config = dict(
    arch='caformer',
    model='self-supervised image encoder',
    dataset='abstract colour fields from 500 small random pattern networks',
    train_examples=50862,
    image_size=32,
    crop_scale_min=0.2,
    horizontal_flip=True,
    translate=0.12,
    color_jitter=0.6,
    method='vicreg',
    norm='rmsnorm',
    norm_position='pre',
    activation='relu',
    mlp_ratio=4,
    head_dim=32,
    fused_qkv=False,
    qk_norm=False,
    parallel_block=False,
    inner_norm=False,
    moe='top_k',
    num_experts=16,
    moe_every=2,
    expert_mlp_ratio=2,
    experts_per_token=2,
    shared_expert=False,
    patch_size=[2, 2],
    depths=[3, 3, 3],
    widths=[48, 96, 192],
    kernel_size=7,
    projector_hidden=512,
    projector_out=512,
    projector_hidden_layers=2,
    residual_init='zero_last',
    optimizer='adamw',
    lr=0.0013,
    beta1=0.9,
    beta2=0.999,
    eps=1e-08,
    grad_clip=5.0,
    steps=16400,
    batch_size=256,
    epochs=82.5,
    lr_schedule='cosine',
    final_lr_fraction=0.1,
    warmup_steps=490,
    weight_decay=0.1,
)
Rows from expert 3 of block 5, named by matrix and row number. Rows with one number belong to one neuron. Each number is 128 + 32 x the weight over the matrix's rms, rounded and kept within 0 to 255. All counts start at 0. Numbers have three digits each.
# up: expert up (model.blocks.5.mlp.up, 16x192x96), inputs 0-95
# down: expert down (model.blocks.5.mlp.down, 16x96x192, transposed), outputs 0-95
up.118:147151105107083141142145149170126123108166090128115103091133138167117134166137078185083015188128053110140119120157086124130145126134126069150134121102093130079156107179136092125096130170089138199123093184177074077065094175097097055095152073073068121161107128116125109098119157107189125163
down.118:165094093135176162089094126081075116120145110152078141105117127141104131194159092089095173148127157147127161157073138126114071140073112202118045088179172134102085173061065170155124118129166144064144166075079151187189163105135154117155132107110128148172087110116223136077091128182120118168
up.119:146075144125106096124145119131131140114114118121141108120127121158102155136143112148164120096155188132103106127123155130141131150133136149130132129107090154133120126122143106114160082123144119121113099136127142182153129157132145081157151097145176097112134160121146123160112162096155122106
down.119:126136113116146134130147097101128122143145124113114117125111111134157114135129119150122125125143113162143142145117137120109090125112122136121094117153115158129134141121118121124114154153152123137111164116109116125121141133124161132104111118144130147134127121104135141142171144134125132113
up.120:113089151100113086168122116109152187143130082106116178130117113115132135079050083115159113147153067143142183120171101088130119142134147089216095127160122146103117141155134124115109136164094178124124152123148131121095129099137198084069114131142095111180169162046136084139177149089102104120
down.120:113105138159124107181126167150145125115136190185176115113110112130088094133165129107121142135119177097124084095107107206113121158151059115100146173127162074156111126175140167179140137073135112127171109099137104101126119130172106103144099100123191124091154120143143170114019139166084139139
up.121:120149126158102145087133106106135147096151103094130103132141117165129127127124122117172118144109133131146102136106151128158148120160155105131103133117110117135115084110145147101139121121117173176106124151146130151120127132103154111118148157131150130102155136149119126162133121133141136140
down.121:121102139132108113136131112132125112117133106132111119144128148116121107132126108146133125139139135123145138098112124130123163124121110115105131143156137124137094135136129134134103143157111114136118146129133125131148135138136148114129105116117114129129126158113153160142130114130117149135
up.122:130142083116032132081109129122117124076136068103105096095142220168123121121112077184140011106107172132139159106193103113154181142153101058078120106110092140142116093139168107085172127135110089216082081186180060102079013137083156132139143131128126091145129154149129133150164138050111192197
down.122:125130035118142070162059141091036121163073019135112123127158089185154164125085067061197208119106154169170108127093097088107123165161170186151109170068167126116084169058132134143095115048207127140115176116194203091086075115153141090195174125147111151149179107164191155075076118172103145189
up.123:115122131157130136148143130142124129072125139106138088099136115146128141065107175160151098074162200123121081127149159147149179098166127113164109124083092139156153064138138113126144117100152133142096060171157112094083112156107099088135154138122173119124174166117105112212094131080151124132
down.123:164122137124119133156138090084154159156159117119125134148155139095114108133111141120149096118144134129105133137144168165183140091099119138147096087127096165154123120121125148112194118174097122152096109156077101129109135106085152143113135156122157083146137145099149121161126117100136120108
up.124:100150105157146173114115160153144206140125148120145150174179066107164141111153157154123081199128042102140152105162121147143146151173162166120113159117132137168204081135195091052117141186144134133117126212148129101068110117085096165053155117108129068106182118108100120183197128112234100170
down.124:098078168197171165126143149151107162058158157105141145063121107184148168129117161174072126033082159071110137178120076109142086129139110159129053115126153109130158127115130126146139064131198161020144146129168138064132193071116109146118114082121195148129120186108100123119111086087211163175
up.125:166168118142129065094107110172149161157134118148132179162162188191065100122125130150076042125151168095083088058210149142116084045139110141126172041090022130101142175160140129090111112116081092156119141116145167099127144079085128116142143096159207091150134111156156085098170157126177127102
down.125:094128133112070086177173059094176102212129082140099155196056144190183053125077067130107154181153104206138144138116102091045091128061153144114130099161116157143179152150113144126065177165113123120105178130070176116116200136149255170089100129099142164135136130059128128153154163131148132099
up.126:136128137160156123165084073198093163064105060142161101128153133154113096069013190125169110047120199114095132134166105175145120095149109162088141118087113176107138124117156137101145147079180114177144159153130155062063095120110082134148156200154164099159191157158146128162151134086167163099
down.126:130166096103083113197131031031172129170170084064131120139112106160161125115091140133184079170155093173104086155165184100144145139128171069172077130124092170152107077141168180077157148190134187167115092154130088083075147100095216055070125144147139118124163200030184133179122088098096157086
up.127:158188110143123139124105136157124113098149098151114072115143095126139131129151111152135106104104123115113124100136174159153171106126139119120134124141099133136109109128111139072131099132121120169109147157157135106121132123125131089116126133147141099137093176153125160149139141113099129151
down.127:167152115147127104116113101109115141128148100145122160147157151148099108162106108113126142158122130139132098101158126097141099118114102140108132084102118137149095135104124128120147112160111129144107142149101107142129138111117130139122114107135133129153129130149172131118099147127140116120
up.128:130146145151099181153123146137153128138156167112201209130124109126178149083035190121102124068147124107144075152168082194117123091174099101154142076110097068041103084143125204100111168160140154109149119099198124093096097046098085112093167180097119161074169141165080087176121147130101131123
down.128:158138198052112135170073089106195169162091123169150121156062128172130086112090159097162111087182130155111130116146148205091148138127086136152123071116077108152144085157143205194141175123091134168104145077082082150133096143099131075114158201111204080141152137117139068187089177104146040095
up.129:142103109144129130114147122116154135120145106089141121139141144132127134102126110115149114110135121117137116121131131125127122117146132107124138122145112125149126110131132155124131102149122123143124125147139159135134111132118125114127132137136132145127129151092138141140139138112147112133
down.129:125136135123132126120127111128131123147116112154116112114137132111129132132140101134120138128133128134120104129129127121136121119124128121135125110110120128123128110130123122122136133142113131114138123129135117133132106123133118143137118128115114117126145125120139124120121135122137124123
up.130:107119111125087142166151139166117110140134101094117133154088069113147116094062092139153132149106104117189141130065097092181219129131150039116148159134125135133127107134151122063127119131121095163077102149158063125056103173105162078097161164148121145120139143110109154166150137067094165117
down.130:131176101102107120117118091119147079112118163137077113161120120086150160118124127147082135142172096108135112139091169142086170116125187179185076105156132113123079066165119129071044161171138133072122156133130172149185138162149143123121166137046092116121103179074126101176179186104130086132
up.131:173118084105136128156138092072189106110131143072183040102167145173123201087162135167133077067149196150121102124145182097119159101173133162140100109154101131152110077097151186128155168149151132157119089197105095182187116116122117065180105145122142163083095160098149125135092161122181129139
down.131:193190155137194178079098116155174153128149148108189186133145121090135097095129191091127116107072112104090084178145137127132061086118134168171172083060113119112162123144103132138152105094130116096117114115135131156128176102102079168066105126190163129178113078161078073123156097137133076093
up.132:116126087134102117163112102078165163074101089074186051131136121154137114105075135172152057109146139136085117092149131124137143119169136130118094133148128189152158135147169140079134178132146131178117139160122086089115111131131169095075156162091141145116189166116104077208090170092172143113
down.132:157175097148119098177157097050169109180175136096151136114108100166137142156152141114116108135135092165112062152158149157150096114116157138119094142127102152162143167166120172119108125149174153144108119123097132104107179093130177113108094057123135165116108108082158172087081115152093188082
up.133:177145039173094171170149086156122178141198099104127136155175111197138097144128086145128126159098152140114085135157116158203131074141133077086103140127104122051175126103099134090169064104146163147073163161147064132096128090085129145104113092125178091160123163151130164082184087098133178171
down.133:151137091140105102165128127107137120106147143120086144089203120086119096170133072120121134207158138146105103149081144053169139082102151138132113062113118138211101073067080171078170085185105159146073116201101084182104094080107157100152160120106164082137132186106158147131136119112180116191
up.134:100122118123148148124091068185126172097079056126134111151138127142086085068027136108189088077075161096069147104138129179113139122115096185112083132105134230095142142140161138091143159068186084189115154140138159128083118107106137190155112211121095074166160157176144087137146132069140140099
down.134:139157140124050062168149044072167115134164077089139126121127099157162075100077111103227118132134138185118085125171183117172165094216184092160118136090100161159120042157156142053170129152162165197071125126136102077073095149120210080055116147173157099092178194099123171162132109086099141097
up.135:091068060164052123136095123121112082080109093127095098199132196244173146132132112170080093127101099144153141109165102194108178169151108122068108095197169091144168116172173155111067147175070100227156142214105106088122051096129150127160105124091149131077125177130171200129139139178100139203
down.135:173105108123142025156096080077106084124150082158148149131097171244046204124138108138117086065095187184148105069159118127114080150170134128125099143095119134157152143169168212189092125098184071162175120079214237074135158130154150062162073006152118141131108137034188171011103164189091185099
up.136:171232078116183149164130074157157149099112064073180096110217081084215189075157132179110130103071150094092113164181162093115144095188224191148023119099115216124112096146218167136130146109194104110099113197174138169138160077036102133153116158147104099183077140107119098129106103089118166128
down.136:159174125160112140148154093229173184025160141149126179121215163130094106138102152141104123050102180105084132113150127078197110011121127185103206047042078152181127079108142000123183008118149131130054160217142117159117145134078065225100109115163179050171091149134092075110200130064180118157
up.137:098132094122101106158138086049148171080103101096166064134136113142149086087073162163136108102131103128115113132156158109086129119154130144127082139149137204132165149127163120093126149110206120177090137168107077101070106123105172122098142149087125100131200143098104107176078179086171162101
down.137:141148090145081099182152078039154146177202100075143138097120088166158153159104103119152147155111071212132082179154151117179097088112175126130114159143133135124126150117109165098166123165191173123093153140106138096093184082118187118071085049125116176116115116103151177088094094144087210107
up.138:167146087127156076097078156174096104192104174172106143081180169212070206172140117133105069171218137100068056024122168213114103107114177197224170098094056087141102133132110109114106137112097177155169136073130147031108037106137090043149181116099115127138155099135168060081115220102214143137
down.138:070095193088145160118096140093157064204076136238127104194000150117076039115115135045104090133128115172116188090133119166009101235090076127141155135204149167232173178224159171174059226134073084156181153070059149170220209215247241129087067127117092150125076109076120105130096153224104108071
up.139:114164096181047138094120150081103136087119144094119145139171124116161078120118100155164050131120136123134121117169179157119123107158135113086129076167113136118132135121093105098134145222092110206096150167147090100120071104084141134072120149100111146100150182129106136138175139144109118127
down.139:148104150143136124134126119106141131099178136102107149087132103156095145191158148107113173144133156145105124152094104105153070118132108122101110118125138104121115148076110148151182107116162181093147124096140140135117163097130121098142108106154171159148118115135156142096098088124136174161
up.140:164156043144147126161104080123177091113122097078135061096169092109156181125171126209112147048113225107120128125138185072166188073217121164087099072142122164139094096110174170130152137136210087130112132224089108174141131130092093126182121170128139128144093148134158112133118122077102141141
down.140:179172140178178193091124108211157179092144163095180182156227182099084112104155159153113118055073152090067095089187150085225115052169093167133157068050107133127139111142142061114174063108087112103100147208147086203148148065052055171088096128188211069134094107144073089120164106131142081135
up.141:094120143174039111117189116095139121083119139099145124116123088143175117090122172175114110119126133102163101121141161145114118133160162150117091107161125111124132094118130128105131115139151104140114170146132104147121116122110156091124162168118151155094170122080062131174166173115141133116
down.141:092090144113144169098098150134118134111093135150097095124108104153108100155092134125121122113169116108137165101114125138106140153109105145102121147162147142147110167142109106142137145120091106140151166099106122137121127156178125125130137132125110120158149145137166130119098141127128130129
up.142:147167161149149077139167102125162150216141123112116102176157191107073061121139084153116146140119179131083106056143157114208127058103135104103164118128118168087078171103123086125140094089087111109102160125075093185122148157112158140160100095168148105161102084092137112113088182112150133103
down.142:134187142128101140154150079159188087106142102123129155163086120092142099093107129154136126172147103177125100126126156118115097112128151093146169058134089159150167101162144161092075141190119069176045158140088150158152159147146158141092077147139115125122107161082067113149208187106106085050
up.143:144104080129092133149127172178130147170086186164099142183135183157051175146130123151114059199191075120161105053143073192178172179129088058145150169108097096127103122180188059126091140187052127232149103144114101048033076114120090101134113096104133112075134135134122109103185139116194172162
down.143:079046121134150089237108106000120131129086116144151078152043134212114125135097152148090105117142142135125132136147136129041105181125127203144024133189180148176143133143152219178067186116190132093171136088096148052112190139169223094130082106059185183106159145029160123118071183152142172115
up.144:139113068177084085182118136096087130130129109140094099130154161157047120154117152128123105145141145113174096123120127196157193153171097039082113150123120118129159152170172146063127188120087145221146129154173074063081032137143125022125146073128113128077146134132160198088086139128116190176
down.144:146129082092200131134055154067076156187106098161120138143096172196058188125112113119134102165152153116094103082100123168082087174098069114167027122160121153140120139172133224150123145108111163140174112049104158062091122115136170067162133100119189119173164141076255140076088183135102139097
up.145:160155101134128149085159126144128156107138091093141109125146088109156191074177104117197110110130137134130121118135172120129174120142141086162139100098115146148126082136155149114145107121102126111109125180170133153127112124130114115117157143173123130129124142107098133189141107144147085120
down.145:155111149117108100143136096146159104134143134133148153156155160121120127147150147134089136076134127143125136142149124154144135089131138140126118102109110135132119116118128118149171091160139126152108104140146123148144127106136115129122111118104151082142114152105120120128144118103137101128
up.146:121143126124095143100168108072141153105168108103138129119147090138179138118139128137136121122120132118138121104110130100159119111141153131153108094131115157135132102084163146102170116099129186166096135151114088158143132097120154122103148144124125130128142151108119143174127134109150094135
down.146:108131117137105113142138154153142128106127115127108119140132117123133101126120111109150141135107162128158137095101127128149161152148140086117157143115141130157127129131141123133128115141117138149105125122126114120124124171146117113110126149155152148118144139160119164140117133134099152113
up.147:149113106143135117132132080121166138103143121098164127159157182171142155122163110132120102127122124158143135109129135099155151118153117120146124134135097136124123110115166151088141120159121121186113116148116130147128122109127131155122111149133141122129113140128134129134114125115140141135
down.147:131142122155144127139092127130160128126114168114123130127117121122108147124140129133136107138138128124114101120125126144119141127167108133137144110116112109145141112152152135132129145124119117116132129132124112144138149128137114135123129133096144138103118140117119116118132143143105125121
up.148:139158069145151095140145112117106169128098094126159093124171090163121141093105118131141084107104178114144085144106109127147147086189155119139141113118063151114121084098176147126124137103171132181100145130163106110079075166087095123127156170143186131145132123100106118122110173123136117126
down.148:146128108147078125122157130081121132178156109130084129132116150111107141175117114126147131160141125160169126167101157197175144145113100090113099122136108120117080146129106129122156104171120156156107140108069143148115126145126163076118134126118162119132116136110190176137091132118068159107
up.149:119145132128124090138178106119125155113144154097159097133140125125152162063130118151133101131168112134172131132122129117140161104157173124117114126123102172130139103095176149085146128138131109141130122194111135170104103131110098140124148161116096116067121130136106125174106174099163148090
down.149:136091121093131148108127120113126133126115093147116140120102150194116126147128089141078119092123130128114175120161108112097109142108111154126059095159119173183120136111121132148138133134143097126127152142138138126129146125113167212143115101124178128186123145086169105100096143149165144159
up.150:129141128137090115120140115125129129109142105081141096141141138132145128117122107144161122095103115144125108125135140112123140111125176102131121120135112148156128113119164109109154133133101114126090126155126115152120124140115138094101149137139151127116124138126096140142105093115128111124
down.150:143125136134142132134101146129154139131133144165151139136137129138115109133117135115117116105130133098143131126132124138123122127124092143132142139105131123101118118110136130152140119140123144117135106110128126115121130133123121135111116134129147117145135136141119099134117113130158150143
up.151:129132136122096119138142115105113155100142095098145138133152123118164150101098141114135099114126124137154157107121131113132126102142173140143134104118098128124148114134136121117148114140133142140085143140141127136121118111141118115117160135153141109139149137118112145148152128089129107123
down.151:139119151132131117137136105139119107128130158125120140143129140119124130135135139114126130145145140116131117144136133126104124121130117127142137124124133102128113102136123137138123146135132140135127114104136126125144136126137131129140135128119120125106154142141132103102118137125126130125
up.152:135170089091061162104096127197171118108164105101116164198146209165176130135129083141095054138145023163126139122145105121185176117126120143147074128161084129066071121107125068081094161188059146200068109204151077158091070072039127132097142126116136099163077132098140075167208133095113134185
down.152:094071106204122055214102125082074091101104125189090111090121093139083087181116111123110240149093249117151162147091054077102100169185086190074094120097204099144108163060125159206101126101233117085162184099114164111112123124184161100185127093057176178088149119154195110085024154197154164172
up.153:157142123165118078131123112158125143086112135122157121100173115162136113098091137162092068115130178084107075131137124140135126037189152117166110096082093132095160098149158116130141125069153123120105105139225097101104101128038077076178176168111180081138194142105111079128089170048200094148
down.153:151127124124078142184138101059164165168174102151105154145098147131082064175126090122123098182159158143119130133138183130176107102078096067132078088147087158159092112133115196097178142224086164187089108146035047116126136087115179112105111122132187055148107197068200139148070139101137108112
up.154:142159075135167122127088106087128153177133078120114110108150168115148142119152065153144097153075187153080134091153168115143138122108134090132079102139162194114127132128120154139136148161124123131137111151110076200164132109110194125163104099133137078217113140085168126099078120124134059132
down.154:141155175119114134122139100190189121083142139148169103115084166079134089133139152124102130137132118149133100115119138151107110112145139091137192066130115115194213103145122156134118120113090092184113136127114131202182125167166104136087074121123118158127095144160068100103151190114143105070
up.155:092000046154120118157116108057126093156076113108124148184130195220166154101161089198154102121129157160109125106143117183112206173203100136074125019188156101166170116147153212141076177157052114140159140172060103095163123107149149074204089188087138144044112134086178157117128154213123113131
down.155:172144163106170064133077091136149090160133084176185125143060178169061188104168162166103061055096151155117095124177153168134062152177115080153137115083080116121213137211199197160100117084142030203155089063207244118160179120153103060152038053172098116142072176060126131023129149183117144061
up.156:152167040129086114114136123070142136151145114100083125201133175131115135145119152148116123192093082153147124084129098164182156127130103067108076185160097152094067144129149096099138137177117165250115151169093090136078098087090132124092079110129107162103086100118146141136149116127079205103
down.156:125134111119127084225093127095129081162099163110119126105121064176135126149091158104162171101143158145078042161078104153119094136181153223172155108083113095179115106112101129137109193069190152121141212107125153133121111135172108076133152171100222204119158091107159092126062240114135109119
up.157:120142096152089134143140103146112110109134131093166130123154150161149110103102146122125091149109113144107121130091140138148145094123153120126147107155128117160107096123137122069163116124099141167075116155133141115122133132087137102129136157133118088112122158137131161173110142124161120115
down.157:134157114126133125115123101120117133106149125115122121105138152118123103140142134106127119142106125132123114090152149105106111100110150135121139117118144140154109139135113126129125121118120131155142141116128135168146149136114153132119121106140111138147113132170157133101114128148139124124
up.158:133126102134097095120148087137145136123165106079155150133132117137156131112123145132129127139116146151131129130127171131139146137167166103145144116120124122141144124133116138104150106113146143140109120152160128126126103116134139125132148137150115126110132143128113150130130119126137126147
down.158:130126142142123126145126131148136122107121118135143119136120125113128131126134144121122114134124121125116139122112103133150117123129122131128149143134122131123123132130125136129127126120130150127132120127142124117128125128140116121123126125126119109111138137119116124125145114112152128146
up.159:121130157120109103155159099121134139134151131055133106134130167112134115110118080133166111089127150152121109114124146091125158112117148131144120132103107144155101135114133129098163121159080115116103105157095097197117126121122104136137131152136113103134130158083119151154088144119155122118
down.159:102130095152114118113112159138106137130115101110147109125125133126136126116141108163136095176102129140130134093118142142103136142135135117128145102131147128136156110133125148120121103143084129142126124132146115127133137138132151120131123123118110127128136141113111132117125110153123097110
up.160:141162159128148102109135057190194155116145134108194126144138176118123183105137154141097104122109106111098071137159144100168144076197143141193128126064061124113133074148155144105109116097144140079117064177171139210120126062076086133108140104091117107132131161142046103179137145087140141135
down.160:111088138127156128155128134142134155111089130181090129151124135100079090144118136170092082096158142127071180116125132141189174125100081164118095071119123168131106078122136086152167145142098116149128145157064094136120091112119096116146147194080124031156160181121136053177139142059176096156
up.161:162156127153134142182112149145107146159119107149131164148151081165111145113111159132111089119110117117152122156126107133165158140211116067090152162106115075077161128208154091127130115113123107176119123136199024064070074114071109014069141107186143116098151124130141137126108099110119130140
down.161:139094104112126111102114141072109137197139150131136145163080134155098162148116150122110106159152140149155122168105173192123115161112090101174082093184116083081102112131119238146159160137096180100148072081116133110149121116131193080112145122128173126119150138111183115162039137149119125104
up.162:179163116133079144189128115155128109169245071077138136157144121177147166090106105061159108088143110195185089110095136103182121137122142056117142099128019095120108091097130192020124069199118147152053157120159112156136101092101154079102115110218129152103105138112144202113140098147114155107
down.162:166151106069081114156111126108156161140158100166118142112122127117132127114073114114179067161190117151108107036163150196145121105192122063166151100078026119171106075164189200135138115123142160222044131098160090136090055155136161048119176163124125062148162216108158090159123181062104139076
up.163:146173105106096144149145166151108097122140142111095135118130147169127117138130054157083002146091088098147157132142087110126152143120113119133143131109100140105105086156138085120114128163052101211080087189179086085078074166063133106084178083085076100154071141091139135147146194141152114184
down.163:131097072121142154060077131082063129129131098149073119123123107121161133157124096087104176142110165129162142134049134123104108159088129166134049135188175111101093149101059159144124121145181149085157182090103173190178131133160196128157139116108126161148109106132200130115119127159095125155
up.164:146145120134115185077078122134147142168129137116093181120125066059173160113140116173168103131118103135131169143120201129102174141117179081202108117153164143155144117160166107113132129173123139082118118109153086159145155157117149088038135095181094082120112078080107126178161055113106052101
down.164:092068186168102143102189154176122113057147150171104135042070102123115118140150155141061138139138188117167154164057107176128131130120113085129144099185140065169145100113066190137127104161136151081140131082123167148190104134159138126142133110103149134115108210127092111128143153131188107148
up.165:148112078145118087085129120071116110083113084134127099064130152112161146108145149161127142131156141140185129187136186138133161138168117079107127090144110120110143097131164185118093175146197127179136126156133127106117129178137119106155116129164112134116097114105127124124101142134128123134
down.165:131126163147128112123117133180121106148128119141147130150112129175107144122130121132103133092132161122157110100112084104118110114166112140097145163099121058138116133134130093158134113067105115120176190111160164156145121115137154134142157091123144146105113105164127132064091162164134129148
up.166:163146118104141107127117120106147098086170122138118124114140111147156162145110124188099080110185153112160126168120145130158144101133175143152065127140098142119113063141130175106123106145159107101093135157137116152125093139111151112125130165120109100123113161133080124133149174065145181145
down.166:119145125181132142138123153147082161107133114138097155113167105129126128144131139129175165094098176087127154134077088104161124147168111117082147137108157111109090139120110101124151108117134130138150157127157086103111101158121108111122135141166180170123140087185136163111115110124136107155
up.167:217180103157160101052101138184114158195131080147172109107165131133099145108194132062162133143101180137168074116134171194154105145193143068112176064034105111149178094158107111116165075110120116167121099158159150144149136162123080133096113080226160104132084118160130178098114055174114077112
down.167:162129118123084148102184075107197139122217086101122118153117137044100139142165127143133105149148052154154147161135179089225156119063106066124082092189098133042111078130138209069167108247082162105114068165095094154150201079051195061105090108130114129112111241094179141194094077096141133126
up.168:204172057133143165113123095208138162105139072108132157137204130119148201113143112128107103151141088117127123198131170070214144093161172142118050129122065131128093095128130129086142120181168152081088160189163149163123127067062100120109126103138094091144102158117145130128194104111132170163
down.168:128125136185144117199133136124156158093133163155108174154180117144089106161122143127097170118111222125081176155129094090223149092155067184084137073083131137142104099044137068135185079139124141104112132179122069141092091094073081139158133155131199112114140144123122093129104133080169148164
up.169:116123125151089109091154137109145118101143140071158111114146084137142126089134113123138102100117137132137139170121150106114156106159204128126134116120128164129128107091152133103163140127121144124094120149145131155160111112083160108117159098148126128107136128087111165157121161113132123138
down.169:114131140139131147136148141131149114142133117116121125151092105113115134115115154126140129131110140135137130144093131134145121155146108085115113124155129122120155121141110150096116136126124134111124146139109115153134136138133115123085118144149152144124105124124107127143159120118119116100
up.170:120182128103134177000089202082074127147155144155083153098138103081198110137128077165130111142070065140131197214133129139031111163124210079143109117136187136203189120148094094088102147155109128071109096099131134109158141151105162146053176073114061114137070127098105169157158065174129068143
down.170:166084209126146167056169122163092125094167143164107146028072131128129153138158192135043134083143200136161126198079126129154066126057101086176102121169115048134146102061063235168129087178161211055158143099153189132183119069102131169121122126151137110164108255096107074108183138067174104162
up.171:146084111092127074104119111118134192169125114093134111115138115133141154088127086103180141192159178157144139124129139134144138134145158100181141123086104111144144101111140103118154144183158150079137093159113137104101141146165098161127165115144173100126136138068124157144147128102197047129
down.171:120089126135130137134134142139141135111101145131145085126097094116110142131161156131113095125119088101111124130141151173105154166123103133148110128169135109110134118173152165131113136114099126090174127141129144126158158113126144102138101129096142103147142175099121118155111106137102110126
up.172:189212122144109116147127060087149124148216105089157176094156069146229185097115153101106153152105127199175026154143118119145088104176169081150158128100099113123155130150099189077122081199220134137067167126194151141100125043111136143017135067163108180118091119131131180108201111141084167113
down.172:151105166093062034155144101101166185138121088179130177141096132186127140141078138121142105103188168117138132172164100146189126087150075134177131126087053074065091068098208171210144122128201182145115110060189172057044052119084153075117201192118195045142214216094167037196110168032145146134
up.173:124119142089069116132152091092119150114120105117164128115136104143152145107100120127156129144144126130145151126109112115126169134134145103158100106106104155142106097128133185103160113153133151167092115163149120170117114118111165103121158120125129118133142150086129117144184140096152122117
down.173:116122119129107116100135128160122106108124133138133123126138135138143131133123120122128150152125136130155115109127138152098134135142140115143141124133139082110122114141125119113102126114095119116140167119168150138137110136147129112142139137115124105103131127137113128128124137143116134126
up.174:170169133102136137130130121127100094094126166116131146075115131142123157152054149097153181123206101128112095170107098147116109131121151078224120082061104105175084102129073154131136153088112207070116118105187186090112097138145125062075214151124099144129179166164144113129164155058108142137
down.174:135114160089177179145115093196189141074116125155173122204074173128074168127166188114109068051105081095096138125201194122131149149119047133127119076167112168098142093162166128181107161133056051121149096152099119134166129123099090116107091154139133070131112191098117065166177124131160124102
up.175:133107123121119133132146114074139165122145078097120161167145135143162121163120111159139107152155100126120128163100139112135163108099167129199096136161126154165118109122135174136153112108130194171088119143151108158113108109089145126124166139150144091174169127104115096165113130084169138162
down.175:107125132167139125175122124119126118123125169143126167104122119177119117153101134111130156164122166127139105125130078116133133129174119174116144144101134094133099104124141098108121139124131148106147204147136105128111121137140101130114145142109144185078144114129106131145123155155141158139
up.176:167149089141114122158176116127158156106153113074112119147130110173146150113128109145161143162122084172169102144118127074165160089147168104159123120146042097135078087078136085081129126162123156149080159179120048176117122100096123140050154137132171136078101120102095151156125140143156139121
down.176:131051118123077093126115106096140110090141111124107098116101116163144171154139104111087120113156154098139150107093120129081142134154123172115082118173138099175103105131134173124092141144173136109143143131117124166161080121141131089174133148073108163116145146123176140149078177147140128174
up.177:153147108129093098113154089076167121089173100081134119114123143165158152125133119104151099124129143133147123140110146110139127114132161125148103097128078166142098116098127158089166089129148140141064108139105110135126121118128150089102143135144121157125096143090123154137120142128162150118
down.177:146141144094120148134101156136140154122098156160141152118126135139125088115110139108139120105141152125119127141117108166117100125135119136144171114105102090178131107116108123144134113103120123146106139125115125127110106144124113169094119168147168103142153144151102098153170159098122090112
up.178:111185092124078087144124124144160162164119098145123106155112126151132111122073160134123123178173073178132071099113105160189134102135123108142130138125061157103101111169166116080105165188117159227093146113130096082013123121120125159029125127111130125149168142116117124135193142114190182103
down.178:093137156137156088213107129025148141170114151097153125100038090156149104131087178135138164105138125125094076131149128152075072167145148199174103130159142140116161155134137176173101199075167171064134147074096104078091204120127154071100103133064199182107183114074151112145073164145138130107
up.179:145035085114157079190102135061161095150103104098140138131113159202175195087147093156182151112131174144070138137137154152107164131189122131133059007140145114101131114123162196156097193150109105073157167122096096113164164121163109029176094157117201182094112145066184155158064166184114076108
down.179:192164206099163155061108096172171104158134115159240133131042140119084167088184208119093049025095117145119080180170184203100081123140117130150153067103083119117201122188157198182100113087085065183144090069167212186192157101102113088096049094181157086141081161098112111101156121153109072066
up.180:122143123168113139115171101115129183119132093113161100120143136131143124118129133120136115112135142114113095123103156129112128113140136089138126111101108136149118090134125158108151128132112154161102115171129120107131130125132116115094142155157163106102126153128120130163134131112146148136
down.180:133136162143140124133124122152147141144148141146146128126122121135102123128132124122105131148117116114118123149142139131127107124113115141129112105129118120147123143141122144131130146142114136119132127120107098119134143127111118106135103136133122129149123116098131110128117136136120103114
up.181:193195088123160150126106098165118162108151036100130130095179112109127138072120112115146111096087146161084114163138126098180128106177150119122057127101073164111118119138149165094169124142202098140086144178157160125125122086041092145117099132194153083156100193123161134119129080137100178120
down.181:165169114162132119166167088140139132075160119128127173089179125118138105146119131140138166131119182135102133134154105051201119053175122148113147125038112114182088062067160119109189074155170154165081106156157106119102099083066103134141112105164162072137157208156161137119101079085150123156
up.182:175130072111142141183101093064189093109142155083165044102143101148166200111177121184134093074150231140100110126126175124117170095198142162127048063213131137174101090101155203132113150163195126146111180180099097218163104119129134109167089185155148181082081105106154109130118170123144143141
down.182:152181185152160187053108095204133173124134140127178140160140139063122079071162204095163139069069088099076081155156171147138078096119164145167169130053094144103177137147128062127167109063116126108116121128159129154165180117096057139061097151190128099159115106174094113159172076126130064069
up.183:155117131140126080212082114186085129034139068106121173098144120192143107141082115117154080074083213110120174117151170157158089113092126123110146181144121134138180117137078134090117023124189076139102137125191160109125118120100188131140127099205128045138162182156146177115149114138125159109
down.183:159176079117080121120143152051118122203177108087118139124112086149134188175094063080164123238184111220174080113083169178119122119061185100168105151156099133170070160116087160053094118147074200154096157129111097143126111146145220055079146113153123128142125111095147213143141166123101153117